{
  "encoder_activation": "gelu",
  "init": "xavier_uniform",
  "residual_init": "none",
  "nesterov": false,
  "epochs": 7.5,
  "lr_schedule": "cosine"
}
Rows from block 5 of the image encoder of a small image-text matching model, named by matrix and row number. Rows with one number belong to one channel. Each number is 128 + 32 x the weight over its row's rms, rounded and kept within 0 to 255. All counts start at 0. After the name is the row's rms in percent of the matrix's.
After each channel's rows are labels from the 100 images, of 14976, where the channel reaches its highest value: "responds to" is what is common among them. Only what is clearly more common there than usual is listed. The data: rendered solids tumbling over patterned floors. In brackets: how many of the 100, against the usual share in percent.
# convs0: first 3x3 conv (encoder.blocks.5.convs.0.weight, 96x96x3x3, each kernel summed), inputs 0-95
# convs1: second 3x3 conv (encoder.blocks.5.convs.1.weight, 96x96x3x3, transposed, each kernel summed), outputs 0-95

convs0.84 100 [ 90 137  85 138  81 158 131  79 103 103 132 118 111 117 126 130 115 134  93 143 136 124 125 106 170  67 105 141 122 124 111 140 140  99 127  96 125 111  92 120 141 124  70 114 146 161  53 116 126  75 140 155 148 112 158  95 132  85 114  26 100 161  68 146 144 116 141 175  88  88 153 114 108  74 115  87 192  67 106 173 162  78  62  80 155 107  87 141 119 132 120 129 108 161  98  92]
convs1.84 072 [ 73 116 151 137 125  82 133 125 113 158 166 168 152 105 162 147 156 137 177 109 175 165 169 153  70 161 143 167 146 123 139  83 139  90 117 191 165 155 102 175  93 134 152 101 116  85 176 142 130  90 113 112 128  94 134 136 140 107 153 161 151 172 139 110 131 107 147 114 189 120  68 109 108 102 120 132 113 130  80  62  78  46  63 119  88 155 122 144 107 141 152 139 138 113 139 210]
responds to: blue object (53 vs 19.1); teal object (49 vs 19.2)

convs0.18 079 [121 104 113  84 110 137 111 169 120 126 102  94 107  93 144 105  98 158  50 116 104  45 128 150 100 137  80  96  81 187  64 135 146  92 114 123 139 122 158 133 113 127 125 142 141 147  72  97 117  60 122  77 118 167 140  64 125  91 112 108 106 149  97 124  90 168  84  88 136 136 114 112 119  79 141 101 127 126 125 203 100 114 171 164 118 210 123 101 137  85 120 156 111 159 135  91]
convs1.18 105 [ 83 128 133 139 148 122 103 122  96 127 107  80  75 158 158 129 187 133 131 150 124 116 124 123 118 146 135 141 138  78 147 115 117 118 128 162 102 162 156 131  55 124 196 103  85 107 117  84 122 141  94 108  51 171 153 213 170 169 117 136 158 117 142 124  95 133 173  96 165 136 102 137  91  96 147  65  63 125 180 143 137 128  70 100 111 139 136 138 113 139 101  61 146 106  79 191]
responds to: blue object (65 vs 19.1); count: four (52 vs 23.2)

convs0.52 098 [ 82 112 112 139 184 121 180 156 133 126 142 102  97  97 167  94 152 100 135 110 119 119 105 125  75  84 108 116 126 158 105 118  69  75  91 117 156 146  95 151 180 146 115 145 172 135 116 135 149  97 145 148  95 177 150  81 167 110  93 141 109  92  81 129 168  96  78  79  92 153 110 158 127  98  89 125 116 126  35 165 181 150 108 136 107 199  96 107 104 146  97 159 190  98 156 145]
convs1.52 109 [ 76  98  99 205 133 155 113 128 107  78 108 121 210 136 162  90 101 127 113 112 168 123 169 155 197 110 159 153 165 186 130  94  61  82 146  91 140 127 169  79 116 117 128 116 147 146 142 124 127 124 153 114 100 137 120 121 138  69 175 106 182 148 105 164 119 160 147 115 128 109 150 145 131 150 131 132 123  91 152  70 127 132  65  92 159 164 164 166 168 129 142 104 110 208 106 157]
responds to: blue object (58 vs 19.1); count: three (52 vs 25.4); teal object (44 vs 19.2)

convs0.43 093 [114 109 134 144 115  58 118 215 128 138 134 125 143 131 117 206 133  99  57  96 133  39 101 137 113 158 179 126 112 132 158 135 133 192 147  86 134 159  74 128 129  42 103 125 157  84 149 160 106 102 151 101 114 117 159 125 103 114  90  63  95 110 114 100 132 127 124  97 107 134 126 142  93 143 104  82  78 135 136 104 183  75 124 113 114 129 145 136  92  90 155  92 143  98 146 105]
convs1.43 083 [149 123 146  85 127 109 142 129  80  52 138 121  90  86 151 172 136  74 105 200  93 111 125  75 119  87 124  94 164  75 132 129 196 169  91 138 150 149 145 150  89 139 139 141 147 183 112 130  83 126 172 106 115 118  82  81 128 112 180 153 136 162 184 132 167 138  85 163 106  86 161 130 122 107 146 168 103 125 124 129 118 183 111 124  77 213 108 124 133 160 122 130 126 107 165  95]
responds to: purple object (89 vs 18.5); its colour: purple (45 vs 8.3)

convs0.87 093 [152  65  83 100 120 115 117  91 174 146 118 156 117 103 118 119 188 124 133 136 185 100 101 174 101 114 119 140 148 137  66 108  93  50 147 121 123 148 135  80 181 143 112 123 127 101 103 132 133  66 172 135 146 152 119 101  88 101  58 140 123 102 118 149 201  73 117 148 110 149 135 139 157 156 111 133  48  76 126 130 139 174 111 142 101 127 153 185 121  80  95 152 118 149 137  62]
convs1.87 108 [149 114  97 170 131 135 125 127 201  84  31  96 128 154  91 130  79 115  97 121 108 146 115 140  62 115 152  85  83 173 135 114 154 107 143 113 145 133  90  91 118 121 130  83  99 196 132 146 150 139 139 152 146 133 122 129 135 176 176 144  64  41 110 115 134 163 112 110 135  81 155 153 143 152 133 133 143 162 131 103  87  96 139 141 162 161 178 123 147 154 135 164 159 216 119 102]
responds to: red object (99 vs 18.7); its colour: red (36 vs 8.3)

convs0.33 133 [ 91  74 141 104 100 124 132 147 145 121 119 156 127  97 172  64 141 150 129 133 123 187  84 208  87  99  94 178 174 140 115 137 110 109 179 112 124 131 121 142 198 129 140  75 151 136 165  95 115 115 104 103 102 114 144  93  94 115  78 144 139 135 110 137  92 139 162  94  81 150 122 117 130 123  56  64 202  68  82  91  61 115  98 106 131 121 150 120 121  87 156 112 116  95 132 146]
convs1.33 111 [119  85 174 144 133 110 102 107 112  83 123 141 144 146 129 204 129 165 134  74 112 154 111 106 103 109 127 165 158 107 192  93  92 190 147 151 112 111 147  90 161 117 114 182 180 140  58 114 126 117  86 168 102  88 160 134 111  90  81  90 123 132 130 113 149  75 127 101 114 216 105 108 177 130 105  94  88 111  63 116  96 133 130  97 148 128 121 136  90 119  59 140 146 120 118  73]
responds to: red object (64 vs 18.7); purple object (56 vs 18.5)

convs0.31 101 [ 95  89  78 168 139  77 115  83  79 104  97 103 177 130  89 153 145 106 114 152  98 102 113 138  76 125 149 151 116  64 104  99  64 121 112  98 131 125 130  68 102 118 122  73 134  94  95 130 126 102 125  90 175 107 143 112 116 114 112 140 153 117 119 106 112  60 128 118  96  87 108 140  73  70  47 143  74 125 114 119  45 109 113 164  71  99 155 173 143 144 106 126 144 140 104 104]
convs1.31 096 [146 118 105 119 142 140 124 110 160 165  93 146  73  63 145 128 181 170  96 148 136 141 146 153 134 164 102  85 143 140 112 157 147 144 178  79 124 114 179 120  77 179 142 103 119 177  91 139 158  93 127  76  95 108  61 122 127 109  69 146  93 170 180  97  78 130 101 158  99 154 126 116 201  78 127  67  75 109  89 149  74 109 139 131 171 130  97 137 108  91 113 114 132 164 147 126]
responds to: green object (100 vs 18.4)

convs0.15 109 [101  81  86 134 124 150 105  51 190 235  94 161  85 116 100 146 174 104 170 170 101  91 119 129 122  92 169 110 151 150 123 129 107 145 131 114  95 114 125 112 133 177 142 107 150 155 148 137  97 155  99 140 107 107 114 122  94 122  61 136 131 155 160 132 173 111 120 122 129 128 104 125 120 207  83 122  98  78 155 142 135 149 117 132 116 130  91 224 145 143 183 157 138 101  84 107]
convs1.15 102 [154 101 147 169 142 141 110 124 136 101  91  97 141 197 111 103  86 145  58 136 124  75 152 104  90 133  90 132 114 130 118 106 190  91 149 124 169 165 158 144 156 142  95 157 111 118 140  56 132 104 146 159 141 181  84 161 155  99 176 128  79  42 118 128  80 135  78 131  81 113 131 155 195 110 122 125 142 165 136 131 139  99 140 138  92 152 172 122 199 162 176 108 101 155 149 139]
responds to: red object (97 vs 18.7); its colour: red (31 vs 8.3)

convs0.76 106 [155  86  93 164 130 128 110 102  81  99  88  35 123  99  74  89 118 142 163 124 129  82 133 117 103 127 138 132 104 160 105 114 105 157 134 155 128 167 140 133 111 150 138  90  99  41  28 101 128  98 143 142  98 141 177 138 152 171  73 124 133 137 160 172 156 141 134 102 142 136 110 148 156 161  92 102  63 145  89 139  58  93 166 169 149 140 152  95 118  89 120 106 106 119 119  93]
convs1.76 098 [149 175 115 131 140 129 160 116 135 144 142 116  98 108 216 113 149 104 107 119  36 127 142 186 174 195 149 131 176 183  66 159 127 155  82 120 146 106  80 143 107 122 105 182 130 128 169  95 115  70 147 163 107 109  98 128 149 141  76  97 105 122 113  94 151 156 177 140 113 146 130 128 142 160 116 104  93  84 157 144  70 145 141 142 147  98 130 164 141 150 194 185 151 136 130 168]
responds to: red object (59 vs 18.7); teal object (41 vs 19.2); its colour: red (29 vs 8.3)

convs0.50 083 [133  84  72 127  90 109  74 112 107  92 114 142 151  95 117 152 105 178  80 129 153 138 150 116  98 120 133  91  98  75 125 153  47 118  67  77 133 114 135 137  32 118 153 129  83 147  77  72 115 130  66 116 127 120 154 127  94 190 121 163 146 147  88 143 116 105 134 122 127 153 115 179 118 144 126  92  88 161 133  95 135 111 139 154 173  94 100  74 157  76 168 147 105 114 123 168]
convs1.50 089 [128 118  93 173 145 155 140  95 136 183 176  91 113 179 201 107 185  87  92 100 120 137  45 116 140 156 100 138 128 184 120 134 125 110 154 135 139 125 118  84 127 141 129 127 162 165 167 161 103 126 108 156 146  71  87 157 167 155  98  84 172 108 210 113 119 174 138 140 114 119 139 138 123  94 134 122 136  96 134 148  71  93  78  88 154 118 115  92  78 130 159 101 109 109 125  51]
responds to: orange object (96 vs 18.6); its colour: orange (32 vs 8.1)

convs0.38 099 [112 128 119  96 128 128 110 111 107 142  70 105 128 147 125  73 176 126 167 135 126 212 103 176 133 108 117 118 200 164  76 118  98 100 143 133 128 191  96 119 191 152 151 128 115 131  95 135 105 124  58 143 132 132 173 151 101 116 158 105  97  81  86  82 196 171 163 149  88 140 118 123  79 118  41 139 187 122 146 146  83  67 112 121 106 113 139 107 115 129 145 125 126 129 137  93]
convs1.38 131 [148  68 139 139 121 123 123 183 125  51  92 170 164 106  57 177  68 114 126 131  90 146 122 200 121 151 154 108 108  97 141 159 127 154 136 116 161  83 111  73 153 147 108  89 108 121 111 117 143  91 142 167 102 118  95 170 105 117 111 117 126 173 173 144 155  95 127  89 109 212 129 148 149 106 140 159  90 148 130 131  70 154 184 129  71  98 134  99 163  99  87 158 104 157 100 144]
responds to: purple object (97 vs 18.5); count: four (47 vs 23.2); its colour: purple (28 vs 8.3)

convs0.32 101 [ 72  60 137  96 125 155  82 130 120 138 100  64 130 155 161  87 132  98 112 104 127  74 154 173  68 120 147 156 128 137  49 133 108  77  99 125 162 112 119 104 112 131 131 107 144 160  90 156 133  91 120 129 218 136 111 124 113 103  99 151 121  61 166 141 144 135  75  86  40 111 145 114 120 149  93 179 139 132 125 162 129 177 119  66 119 139 155 131 175 157 136 156 136 125 148 104]
convs1.32 136 [115 162 127 149 179 148 120  93 102  84 132 118  79 122 119 177 107  69 108 125 124 123 129 138 131 159 136  72 158 176 130 115 114 154 107 102  80  96 194 144  81 121 113  91 111  54 107 146 157 108 127 102 203 114 160 121 148 132 110 132 104 182 128 139  85 186 142 174 159 120  82 111 164  99 101 152 151 111 117 102 154 144 183 137 162 149 111  77 168 154 103  73  50 155 151  92]
responds to: orange object (75 vs 18.6); green object (64 vs 18.4); its colour: orange (33 vs 8.1)

convs0.69 089 [107 110  73  97 117 137 107 185 137 127  57 129  85  84  53 118 138 110 134 153 137 152  98  62 127 109 121  51 130 139 142 105 130 106 152 104  83 122 119 111  79 150 118 114 122 129 154 102 197 132 187 134  87 117  95 119 136 130  93 105 128 121  99 167 148 129  74 104  83 108 153  69 154 164 158  99  89 157 100 118 174 161 149  65 128 121 193 131  93 119 133 126 141 152 200 116]
convs1.69 078 [129 152  85 118  78 195 165 129 199 163 121 135  95  98 175  73  92 178 109 102 108  93 134 115  44 108 119 147 104 134 166 103 218 118  60 113 155 118 106  95 112 116 110 188 152 168 136 112 134 149 100 115 172 126 105 117 154  80 136 161 149  90 128 102 158 122 153  99 178 111 150 172 110 129 116 164  91 140 116 141 141 116 107 194 153 150 116 123 136 113  79 143  95 119  89 110]
responds to: yellow object (61 vs 18.5); orange object (40 vs 18.6); jack (39 vs 9.8); its colour: yellow (28 vs 8.2)

convs0.39 101 [ 75 143 137  90 130 155 132 130 103  71  90 118 104 109 172  87 136 138 146 121  96  77 164 110 113 131 116  96 135 130  98 196  39  86  95 105 170 113  67 110 102 106 198 146 126  98 116  94 135 130 120 112 143 144 145 143 138 132  46 142 103  97 112 124 172  51  97 115  85 111 119  71  94 132 123  73 134 176 117 155 123  99 144  84 141 106 108  85  81 127 102 107 118  98  92 106]
convs1.39 112 [124 181 140  83 123  66 145 119 160 114 143 121  85 139 132 139 146  53 125 168 135 141 111 130 130 158  85 124 122 112  89 159 183 112 110 164 144 183  82 111  84 117 114  90 179  80 138 151 123 102 128 121 136  71  90 162 121  87 148 105  75  37 166  69 137 163  85 150 122 146 103 181 130 135 138 126 108  67  77 157 116 132  83  82  87 131 122 139 103  90 101 129 144 170 114 104]
responds to: orange object (68 vs 18.6)

convs0.40 099 [147  46  77 136 138 174 155 132 159 165  61 168 143 131 100  73 171 125 143 124 116 214  69  98  67 167 134 115 105 134 142 105  82 144  67 151 147 154 110 178 153 191 134 116  88 135 111 125 131 106 132 128  89 120 118 113 121 122 113 149 156 105 131 140 157 104 137 121 148 144 143 188  99 136 115  65  95 144 211 109  67 112  93  94 102 108 160 128 125 125 151 132 145  88 111 128]
convs1.40 102 [138 122 140 118 137 142  86 118 130 141 159  91 125 157 123 135  62 141 189 161 126 120  97 140 140 109  98 146 175 128 185 145 126 155 158  90  87  77 185  85 105  92  55 118 129 137 145 126 113 101 177 174 165 143 138 154 108  96 145 217 119 130  97 144  88 129 126 117  91 142  82 114 151 121 185  87 146  97  97 131  97  99 161 131 118 103  80 133 150 216 121  88  73 118 182 110]
responds to: red object (67 vs 18.7); purple object (59 vs 18.5)

convs0.63 131 [ 96 120 172  97  73 119 100 125 150 143 100 177 131  75  76 186 135 147 163 131 200 116 196 172  79 122 122 124  85 133 143 142 141 179 125 130 110 163 113 149 154 196 134 131  65 124  77  58 145 138 109  85 129 111 190  95 104 125 122  83 160 115 169  50 108 166 135 166 134 110 133 139 106 119 119 134 152 125 112  98 102 162 108  69 123  95  69 142 126 119 158 117 143 132 140 130]
convs1.63 114 [127  88 102  92 102 145 124 164 103 114 163 115  91 175 169 153 147 147 166 111 199 148 133  76 182 168 133 102  76 116 164  90 176  52 129 121 151 109 169 117 110 112 113 195  83 111  75 163 167 152 114 174  92 157 128 108 100 153 153 119 153 140 137 158  95  74 105 132 174 144 161  79  97 191 145  94  78 140 128 128 145 109 138 164  99 127 131 123 129 142 151 204 110 127 133 109]
responds to: yellow object (100 vs 18.5); its colour: yellow (30 vs 8.2)

convs0.81 099 [ 65  83 134 122 109 147  83 201 114  84  98 148  73 137 182  71 168 138  81 138  90 117 105 136 157 104  88 144 150 101  69 102 110 181 106 108 141 142 155  98 133  79 114  71  91 130 146 102 177 156  97 154 153 112 148  95 101 124 117 119 144 159 100 140 140 153 104  88 100 163 158 117 132 138  63 114 144 119  65 128  83  57 122 125 122  70 111  74 142 136 135 104 159  88 127 130]
convs1.81 097 [110 117 116 140 149  99 133 131  92 153 156 148  72 165 104 133 119 197  83 126 150 110 143 125 125 157 200 139 134  94  94 156  62 124 174 179 111  92  99 117 156 128 180 146  65 103 129 155 103 126 100 126 106 121 106  30 118 112 128  99 153 101 153 163 175  95 148 178 118 109  92 163 102 111 125 124 107  77 132 146 102 158 105 120 102 131 173 152  74 158  93 175  51 111 145  95]
responds to: red object (99 vs 18.7); its colour: red (32 vs 8.3)

convs0.80 093 [103 121 101 146  94  80  95 112 122 161 116  43 134 140 121  66  86 121 115 111 109 101 171  94  91 161 130 150 119 102 116  93 161 147 120  86 143 128 144 127   0 135 119 126 155  99  93 115 145 104  82 128 157 113 142 162 133 122 167 115  95 125 151 119 102 193 104 146 117  69 158 157 107  66  85 104 124  91 124  84  75  83 120 116 118 107  98 165 170 146  92 125 130 145 160 125]
convs1.80 094 [ 51 123 140 112 102 120 143 130 127 189 135 147 136  84 124 166 122 105 145 214 122 109 183 107 132  75 122 104 158  96 122 149  83  84 120 150 113 171 152 178 111 165  85  54  56 130 132 140 185 117 151 132 159 108 119 107 119  99 150 149 162 148 125 110 136  55 107  96 149 141 105  94 149  95 137 139  76 124 155  61 169 101  97 194 129 111 104 116  92 135 144 155 156 103 157 120]
responds to: yellow object (96 vs 18.5); its colour: yellow (33 vs 8.2)